Rows from block 5 of a small self-supervised image encoder, named by matrix and row number. Each number is 128 + 24 x the weight over its row's rms, rounded and kept within 0 to 255. All counts start at 0. Numbers have three digits each.
After each channel's rows are labels from the 100 images, of 14976, where the channel reaches its highest value: "strongest on" is what is common among them. Only what is clearly more common there than usual is listed. The data: seven-segment displays showing three digits. In brackets: how many of the 100.
# conv: 3x3 conv (model.blocks.5.conv.weight, 128x128x3x3, each kernel summed), inputs 0-63

conv.62:139164122128118141103156118114096125158100093159136119127103137136128139107127105127137129147148133158115144095098111114131133106119094097144146120118061087116090123087132127139150147092154067
strongest on: the digit 4 (91); third digit: 4 (51); red glow (38); first digit: 4 (32)

conv.27:091156108137118129112119143150118096152116102160124132123113136137111111144145138081078142140165140134113109106109120115138079142086105144093166112107054119047106114098118127118118102116136133
strongest on: glare (68)

conv.14:118114053137174091088112131121129147094096103117148117117128095136150110103098096129152141067132135087128144137145116116126173125138123133114111103115132117093110095167156082120144127102131110
strongest on: amber glow (38)

conv.124:102131142134112143069155160122115111130152081118132122125112128103138121099130134111125114063064132100161095063118151161066117093130143146122125191145125126103100146122139114151137105108189113
strongest on: white glow (58)

conv.49:134101046120125121119170140126134129095148115113177123118113115080106145118142067114121119128138094142150128117128125129124124179124110092117175150092093109159116093156170113072152150121124114
strongest on: white glow (92)

conv.22:124128148105118150124136130139128149105118131142183145077154110133093135138155105143122108152086172111090174125134068092157161121108137161149100112163118113166116123133132140123138120108114131
strongest on: dark on pale (100)

conv.83:127136144077134125158142116121112030126167156128121132091107143139113110114165134143111147143130117127119062112122113136142141109171146105139119144126145110161176161103128093109140127124078125
strongest on: the digit 9 (53); second digit: 9 (26)

conv.69:142137113091099130160115156114116114102110123114151140127112132126101077108202141128126143143147132132072149116128114130123107104137101118135134105100091093138110128148153130148159117144041124
strongest on: blue glow (45)

conv.94:132165135114070132099126133108118109118117096123154127150151127149098145119067116094152150205090102131090139110128123129137125154099137148156154142132120180081114140111136124150144141089109155
strongest on: the digit 7 (63); white glow (52); first digit: 7 (46)

conv.123:149154088128167113143124132129099147122133126070114122096151117124090112173134139129136133102118134108144124141074140128131085096156122121085129132116150127143146129148084102106125114118147123
strongest on: blue glow (37); third digit: 6 (26)

conv.9:099146086127155076122153132134131128059138128115149146127121065111135108101139123113110139104101116104141123093112126094076149149133131140097159145110102130138135157143143080145135145139078120
strongest on: amber glow (44)

conv.127:123141161131129135122129124131141151141102154167115122101130156137099114136167118130096158139153080173125178084140091086136119101080108141076100128095090133163114104130105144156133143114100129
strongest on: third digit: 7 (31); third digit: 1 (31)

conv.13:140124139118124070112131130144129114094133126143114137122135136121161137119123137120117136132149124112116133122124127000128129125137122135130132118121130131143132150130139130114125127133117125
strongest on: amber glow (56); white glow (42)

conv.109:092110098104126148118158140170095148163136109109162158095147112136121156126169112103141133137115109121096128123100134104095062074066144126132106100138081131125085122137117138157190155119147111
strongest on: dark on pale (87)

conv.105:106167115131132115091145105142112127118155139124096167108122128073126112162112085146169154110148108156130159117105104131094161086125160144116126158110115158148153125080153146153166144124134117
strongest on: glare (73)

conv.78:111093090127170134094141120168058163112114136125156181131104120134141114138146144101114085109124107120129098097111142112098142129130090122132146118148128104116145139108099133105145091136136087
strongest on: red glow (36)

conv.93:156131095133164147112106146124183123112094115096146105112138124131067099132117094122133113098121128125142167142124132088153156098110098101117092111156126126140096111151139099115120137099089111
strongest on: dark on pale (100)

conv.58:084093132116128134104134139136107146067127086093097144131165146145149122129141105097094119129146075124113103140119134131101095077141117117153102103100137117090111109100098151109095118127122111
strongest on: the digit 8 (64); blue glow (44); second digit: 8 (32); third digit: 8 (26)

conv.32:138141125130102070133110127138123104078095124127146132161127138160170122119115137146123095128113134118112130064111121025061141139117111138132150149110115127138115150130112123148102131170075153
strongest on: white glow (58)

conv.73:145142150123084149121162063110133144122084160134144181122139127118156136119068150101088100174127107139084119116115120140121155093146137133099123127078112118136113139100092156138089125161127132
strongest on: dark on pale (39)

conv.66:128145137169125143104119128100121141120012117166108113131124143155131133128124134128108113163124119138140144132080124141124123127069125116097136155135115107146149133102130135146159122118125123
strongest on: dark on pale (63)

conv.81:130142097068090120133141152094166137104179121155134132163114169128147167123170119128127134101112084137127126134125140150126106109153115106165090132087136091119140124126162145089126131153151108
strongest on: the digit 6 (56); first digit: 6 (27)

conv.30:110097043138107123087156109139140153083113095151146126147113105131129145134094127123130159090138122134119119145138134133143109159125123158147148147127156148079147140125107120138139087106124101
strongest on: blue glow (36)

conv.70:125149101098130110090171107117119115104150120182131132137115147157116139139112159136130154134155152158140077107102128140106088156117076108132146159119119110131107162065129168139135119154136128
strongest on: the digit 0 (65); second digit: 0 (32); first digit: 0 (25)

conv.113:122092144151129151131112147158121140154150127140077094136167135107107129186130086141125153122110126091122158121120112141112174070123088114131106116110122058132128145126115125094107142102138127
strongest on: dark on pale (51)

conv.59:104086130121141096092136059121142126113130115110124132111093131152120122089106138133136013127099116101118146120121103111093133130136183129150101127124146125109135123141125114119139135102156099
strongest on: glare (60); dark on pale (44)

conv.100:099089110125134108116125132151126120132152130126135116123074139115141153134144102147124020105134091080128148138123132111116077140165166101143139113118154116084114117133141129105119096100173108
strongest on: glare (92); red glow (52)

conv.24:083128135143154137132114101136090112114126124107174149178124131171116122132100156113111124129125102115120090121140127139137124126164117169110153122113114135117153146074049085140105131141105138
strongest on: the digit 1 (73); dark on pale (40); second digit: 1 (39); third digit: 1 (31)

conv.4:136145176113047113127119127140092099133129129071161120146131133146094136158111144136139118124099120136099155113129129132153144135121100115138130138148125112155122127101110091089119130201115152
strongest on: the digit 1 (57); the digit 4 (56); third digit: 1 (48); white glow (45)

conv.54:134104075119121107092132121155095124096154123111138111105143085123137145093108097123125149127130138122101093135160142117129143111185139172125129082115085122102129153126115105120134139083113116
strongest on: red glow (72)

conv.1:097169087108138117157139129100117149133135060103137126097155108150129112101123136166143141135148083157160119148178152134147113128127149156135163149110120139108134165147164127130122144126101121
strongest on: blue glow (55)

conv.91:143132128117127160120138102087122124102100140117137117131121125156117097151109159126130092145161139131090105158137146164162117149133100122154148088122105135097146074123131135125124112150130119
strongest on: white glow (86)

conv.10:150120119140160124165134107101122122163173139107136132123102122120131131107124147131135114123143131082104092123108106096166136122135104104162094081131123095116159019128099117141152144146114151
strongest on: white glow (72); the digit 1 (70); third digit: 1 (40); second digit: 1 (26)

conv.120:123096093147142116138128107109108124140130125086131115114126128117109156093124131120107000113099105085140132125112101109136104134167135130139129099104151126090118122122097102121127125107169125
strongest on: glare (72)